From a checkpoint of a small class-conditioned image diffusion model.
Training: 19000 steps, batches of 384.
Rows from block 4 of a small class-conditioned image diffusion model, named by matrix and row number. Rows with one number belong to one neuron. Each number is 200 + 30 x the weight over its row's rms, rounded and kept within 0 to 999. All counts start at 0.
After each neuron's rows are labels from the 100 images, of 14848 (inputs lightly noised), where the neuron reaches its highest value: "patch colour" is the nearest of a few named colours to the mean colour under the peak; "strongest on" is what is common among them. Only what is clearly more common there than usual is listed. The data: procedural textures in two colours, tilted and lit.
# fc1: MLP up (model.blocks.4.mlp.fc1.weight, 384x192), inputs 96-191
# fc2: MLP down (model.blocks.4.mlp.fc2.weight, 192x384, transposed), outputs 96-191

fc1.115,114,200,152,193,200,200,191,299,200,200,200,200,200,200,229,200,200,200,256,272,215,258,217,247,208,200,200,141,200,238,200,220,200,200,183,210,163,259,232,223,200,200,216,277,188,231,152,200,173,200,200,229,200,200,201,200,231,200,200,200,200,268,167,200,279,196,200,200,179,186,200,211,211,200,225,200,218,206,161,200,200,200,200,200,181,200,200,243,250,200,158,200,186,195,200,162
fc2.115,182,203,128,200,179,157,241,120,231,200,200,200,234,200,200,228,200,200,287,200,200,248,184,200,185,267,200,200,296,141,163,102,200,200,200,186,200,232,150,200,200,200,218,200,200,200,200,164,245,215,162,200,241,270,200,200,213,200,171,200,200,206,200,185,143,200,174,200,200,200,282,200,200,229,200,317,193,200,200,245,200,268,169,200,239,166,172,200,195,206,200,212,200,200,231,154
patch colour: pink
strongest on: white; crumpled; pattern colour: white; red

fc1.323,200,238,200,142,157,170,200,268,200,200,200,200,200,206,194,200,200,224,200,200,213,200,200,164,269,232,206,235,224,200,204,173,200,175,200,215,200,200,200,224,244,200,200,200,204,199,266,212,232,200,200,255,189,179,174,143,200,200,247,200,162,200,200,200,200,200,143,200,192,200,151,200,200,259,179,200,190,200,200,200,200,200,200,227,123,249,100,221,232,81,201,200,200,200,200,249
fc2.323,200,171,268,267,153,200,188,200,244,200,200,193,230,200,198,163,148,129,200,221,200,200,225,200,175,200,160,253,173,215,140,200,200,200,200,200,200,200,200,202,200,200,184,200,200,200,200,200,200,200,200,138,229,173,200,251,200,200,200,206,276,200,200,221,200,218,200,211,200,176,218,169,193,200,189,242,195,172,224,200,200,200,174,151,200,200,306,164,135,324,182,208,200,175,210,167
patch colour: grey
strongest on: blue; pattern colour: blue; orange; ground colour: orange

fc1.123,222,63,200,200,200,183,212,200,200,219,200,209,200,105,200,278,272,200,200,200,200,166,156,190,200,206,178,163,194,200,190,227,200,184,200,200,200,136,200,184,200,194,265,200,200,200,214,279,200,200,201,225,220,200,200,138,200,200,200,200,201,200,167,248,109,200,200,200,173,162,170,127,200,221,200,145,200,200,200,128,200,147,219,217,197,200,219,200,200,200,200,210,200,200,200,200
fc2.123,200,200,200,200,200,200,200,200,200,200,200,200,188,286,185,128,247,200,200,277,200,178,190,200,200,200,159,173,307,176,222,200,200,265,200,200,234,200,132,257,194,200,200,205,200,230,200,109,200,200,200,200,242,200,200,200,291,200,139,250,196,200,200,181,199,184,200,200,200,200,304,273,193,212,174,277,200,204,200,200,200,200,200,219,200,247,200,200,200,200,184,164,224,200,200,200
patch colour: grey
strongest on: white; black; pattern colour: white; ground colour: black

fc1.241,200,200,200,200,203,185,200,182,200,161,200,200,172,184,200,200,265,200,200,200,194,200,175,200,245,200,200,209,226,242,156,235,173,200,183,200,200,224,200,199,200,200,200,200,200,200,209,200,200,212,200,200,196,251,147,264,200,198,173,170,200,201,226,220,108,200,200,200,193,134,200,200,200,200,200,200,200,200,200,200,200,200,200,209,143,213,200,312,175,200,200,137,200,200,244,200
fc2.241,200,200,91,200,249,182,200,210,200,200,228,200,200,200,200,200,275,171,200,200,200,200,255,200,200,260,200,200,328,200,200,200,250,200,200,200,200,165,200,164,200,200,200,200,200,180,168,234,144,200,99,257,200,200,200,200,200,200,76,233,200,244,172,200,223,189,200,200,217,288,331,221,198,192,192,283,200,200,200,200,200,200,115,200,200,200,171,200,217,200,200,200,191,200,200,200
patch colour: grey
strongest on: teal; orange; pattern colour: orange; ground colour: teal

fc1.215,244,200,200,200,200,175,200,200,200,258,223,293,200,201,175,141,246,203,200,200,200,200,200,200,151,138,200,200,200,200,249,200,233,126,167,207,296,200,182,200,200,195,200,97,200,127,200,200,145,230,200,200,186,238,256,277,215,200,200,159,200,165,179,200,200,200,200,213,200,200,200,188,200,200,200,160,116,273,150,200,200,200,182,178,200,139,200,169,197,166,200,200,200,214,200,137
fc2.215,200,200,200,224,182,200,200,187,208,200,200,160,200,200,200,200,200,226,256,147,168,200,162,200,200,200,200,155,285,200,200,181,200,88,200,200,200,161,200,170,229,180,182,204,205,200,218,139,159,255,190,200,268,204,200,165,200,200,83,200,200,225,200,200,146,162,200,159,181,202,339,215,200,200,200,228,140,211,200,200,143,175,200,200,303,179,200,250,247,200,198,268,200,165,265,185
patch colour: grey
strongest on: white; black; ground colour: white; pattern colour: black

fc1.83,189,200,277,134,206,200,143,200,200,200,200,141,200,244,180,200,200,200,199,156,258,114,200,200,252,163,210,181,229,200,200,151,200,152,200,200,200,157,210,227,143,130,243,200,172,200,217,198,200,145,200,200,205,201,153,200,209,200,200,200,200,200,276,224,200,200,249,191,274,200,200,249,242,200,200,250,200,200,200,178,200,133,181,200,200,313,209,200,200,200,200,200,174,200,163,200
fc2.83,307,155,200,200,200,200,200,200,200,178,200,200,200,191,204,213,200,232,200,150,170,200,200,307,200,105,167,200,217,200,200,160,237,289,214,200,167,200,200,214,167,200,200,200,192,165,233,197,246,157,200,200,156,286,200,185,200,200,147,200,200,215,246,176,141,167,200,200,195,200,159,191,200,200,166,200,107,200,222,200,200,200,200,200,221,100,173,181,171,200,200,200,190,200,190,192
patch colour: pink
strongest on: white; yellow; ground colour: white; orange

fc1.335,200,200,200,200,241,158,200,180,212,143,137,136,155,242,194,165,230,200,162,221,200,200,200,183,209,166,200,190,235,200,202,200,126,229,167,200,220,200,200,193,223,216,247,221,200,286,194,191,239,176,231,235,243,251,234,200,200,177,170,200,239,200,243,200,237,208,200,200,200,200,219,152,154,208,200,174,200,200,259,200,234,220,200,200,200,146,247,200,200,135,231,271,200,200,200,200
fc2.335,165,200,141,200,200,237,200,161,200,200,219,267,183,150,200,235,245,158,113,200,230,200,238,200,200,200,200,200,242,200,200,224,120,200,172,200,245,200,200,195,200,131,200,265,242,308,200,200,227,200,157,200,188,153,200,200,200,181,244,222,200,200,200,149,177,165,210,200,200,200,200,200,183,200,182,200,200,200,200,200,197,200,275,214,200,226,200,200,223,159,204,200,155,150,179,200
patch colour: pink
strongest on: white; black; pattern colour: white; ground colour: black

fc1.54,173,200,200,200,238,218,200,251,200,223,200,158,269,200,200,183,227,162,190,200,178,137,200,247,200,200,200,200,205,214,234,220,192,200,185,200,200,200,200,200,200,200,239,200,205,128,200,200,200,123,225,203,218,200,200,200,200,200,200,200,310,147,200,159,200,200,208,217,209,145,225,90,200,200,206,255,195,200,171,149,216,200,200,200,200,118,265,208,173,166,300,200,216,240,177,170
fc2.54,133,200,200,220,200,248,258,200,200,200,200,233,223,205,189,264,181,200,200,227,200,183,182,200,200,200,217,168,244,200,144,158,200,164,200,190,200,155,200,228,200,179,136,212,200,154,200,232,259,200,200,206,204,139,200,200,141,200,139,228,200,225,198,175,204,194,200,200,200,200,139,247,241,200,200,166,210,200,149,162,197,200,128,200,192,189,192,192,187,206,171,171,200,107,200,203
patch colour: grey
strongest on: crumpled; white; black; pattern colour: white

fc1.76,200,245,200,200,181,175,200,200,200,200,200,232,246,292,168,200,255,161,200,200,200,260,200,200,200,182,151,200,212,248,176,200,200,200,200,237,193,221,256,262,200,200,200,108,179,199,200,157,162,257,200,200,200,274,200,200,221,200,200,216,200,235,200,219,190,206,200,200,200,131,185,152,200,134,250,211,262,183,220,200,200,203,200,200,200,185,177,156,200,188,200,154,227,148,200,200
fc2.76,200,268,200,200,200,219,200,200,200,232,200,200,200,272,200,200,250,200,265,200,213,200,213,200,200,223,200,95,296,123,200,133,210,131,200,95,200,200,200,214,200,200,113,200,234,196,234,191,223,147,122,207,200,298,200,267,200,200,88,235,151,220,200,200,187,138,189,231,200,291,200,200,200,135,200,200,200,167,200,200,173,262,232,210,200,200,200,200,200,200,200,200,200,200,200,200
patch colour: grey
strongest on: crumpled; blue; yellow; orange

fc1.23,189,200,200,200,199,159,212,200,200,205,186,200,200,200,200,235,200,195,200,200,173,200,278,155,200,203,214,156,185,200,212,137,200,222,200,200,200,200,170,245,191,175,190,200,200,205,200,200,200,178,200,205,234,200,200,125,200,200,207,199,179,200,200,178,200,200,156,249,200,200,200,187,257,200,124,203,192,200,200,170,279,200,196,141,213,127,210,200,200,246,206,200,200,200,170,200
fc2.23,200,243,200,204,224,200,221,200,200,187,209,278,200,200,200,200,200,232,185,200,249,200,200,183,200,209,229,200,200,177,200,198,213,200,200,197,265,191,200,200,137,307,159,235,199,200,200,200,218,214,245,200,147,174,163,200,214,200,200,217,200,200,200,200,180,200,164,254,200,227,200,200,200,200,148,200,155,196,200,200,170,273,200,250,200,258,200,200,200,200,200,200,220,229,137,200
patch colour: pink
strongest on: white; pink; ground colour: white

fc1.157,200,160,200,141,238,200,200,200,200,200,200,200,200,200,272,210,200,200,200,146,200,279,200,200,183,174,171,200,232,200,200,239,252,197,132,200,200,200,200,172,200,239,200,200,168,280,158,186,200,200,184,161,201,169,313,200,163,200,200,200,200,200,200,225,210,200,200,194,200,200,200,200,199,200,200,200,220,168,179,200,173,200,200,282,219,212,153,166,200,200,200,135,200,210,200,200
fc2.157,200,197,187,200,188,200,200,277,216,200,200,200,200,200,243,129,200,200,200,111,262,229,200,200,180,200,173,222,200,267,200,200,200,200,200,200,188,231,161,182,200,200,200,200,134,260,200,175,200,281,200,142,200,239,294,200,136,167,200,200,214,200,200,236,200,200,200,163,200,157,200,200,172,200,200,200,200,281,200,200,221,200,147,255,143,220,197,247,200,200,201,176,200,233,200,226
patch colour: green
strongest on: green

fc1.136,200,200,200,195,170,228,267,223,200,200,258,137,200,212,244,200,200,191,200,200,200,200,174,148,121,200,146,200,228,174,200,254,207,200,200,200,240,200,200,253,174,200,253,241,200,200,200,200,192,200,150,200,164,200,231,167,133,235,200,168,200,166,200,293,284,203,200,200,200,200,228,162,151,200,123,200,200,200,200,200,200,200,200,182,200,170,200,200,200,153,200,200,179,200,194,200
fc2.136,200,200,275,200,289,200,282,200,200,158,200,162,116,204,200,141,200,190,169,200,200,200,207,200,203,200,200,186,252,180,200,200,193,200,214,200,173,200,200,200,163,200,200,253,200,200,200,200,200,210,200,227,200,257,193,200,200,200,200,220,235,225,200,181,200,181,200,199,216,153,184,180,200,158,200,246,192,200,200,225,165,200,222,200,200,200,200,200,181,216,200,211,200,200,197,162
patch colour: green
strongest on: teal; black; ground colour: teal; pattern colour: black

fc1.121,132,200,200,200,188,200,213,149,200,200,200,247,200,247,228,200,200,239,200,200,111,235,189,200,159,200,200,234,200,200,200,200,153,200,200,247,200,200,200,200,200,212,200,200,200,200,200,166,200,200,200,211,163,243,200,200,200,102,200,200,205,235,200,263,211,153,160,200,200,200,178,187,211,200,180,200,226,217,200,161,200,200,200,104,127,200,161,200,250,200,214,210,200,200,200,207
fc2.121,200,200,168,200,163,195,200,200,232,252,200,200,200,128,200,210,200,200,137,200,200,167,239,136,200,200,200,156,130,198,200,174,200,260,200,143,215,200,175,226,207,200,85,219,148,200,200,176,200,200,114,200,200,200,200,210,200,200,200,200,200,233,200,200,228,200,200,200,127,200,205,200,223,200,200,190,124,200,107,200,200,200,160,200,200,200,136,221,227,213,242,200,200,200,200,194
patch colour: pink
strongest on: crumpled; white; black; pattern colour: white

fc1.256,200,122,162,200,200,189,258,200,200,200,200,200,200,286,186,228,200,209,200,200,200,200,200,175,146,140,152,180,203,200,225,200,238,166,240,200,200,114,200,184,200,200,200,200,267,200,225,238,200,200,124,207,200,200,200,153,236,200,200,167,200,200,213,256,156,154,276,216,200,200,223,179,227,200,200,207,208,200,200,174,150,200,212,200,218,165,205,190,200,200,225,200,219,200,127,212
fc2.256,200,200,200,200,200,118,193,164,175,200,241,244,192,201,200,171,178,200,186,160,200,261,219,225,150,240,200,185,235,214,170,205,200,200,200,200,200,200,200,231,200,200,200,209,195,200,199,200,165,172,200,200,173,200,159,200,192,200,200,292,200,151,227,200,200,166,265,180,200,189,152,208,192,212,196,200,125,200,157,200,205,195,200,203,200,227,141,201,204,228,191,208,189,200,58,242
patch colour: pink
strongest on: white; ground colour: white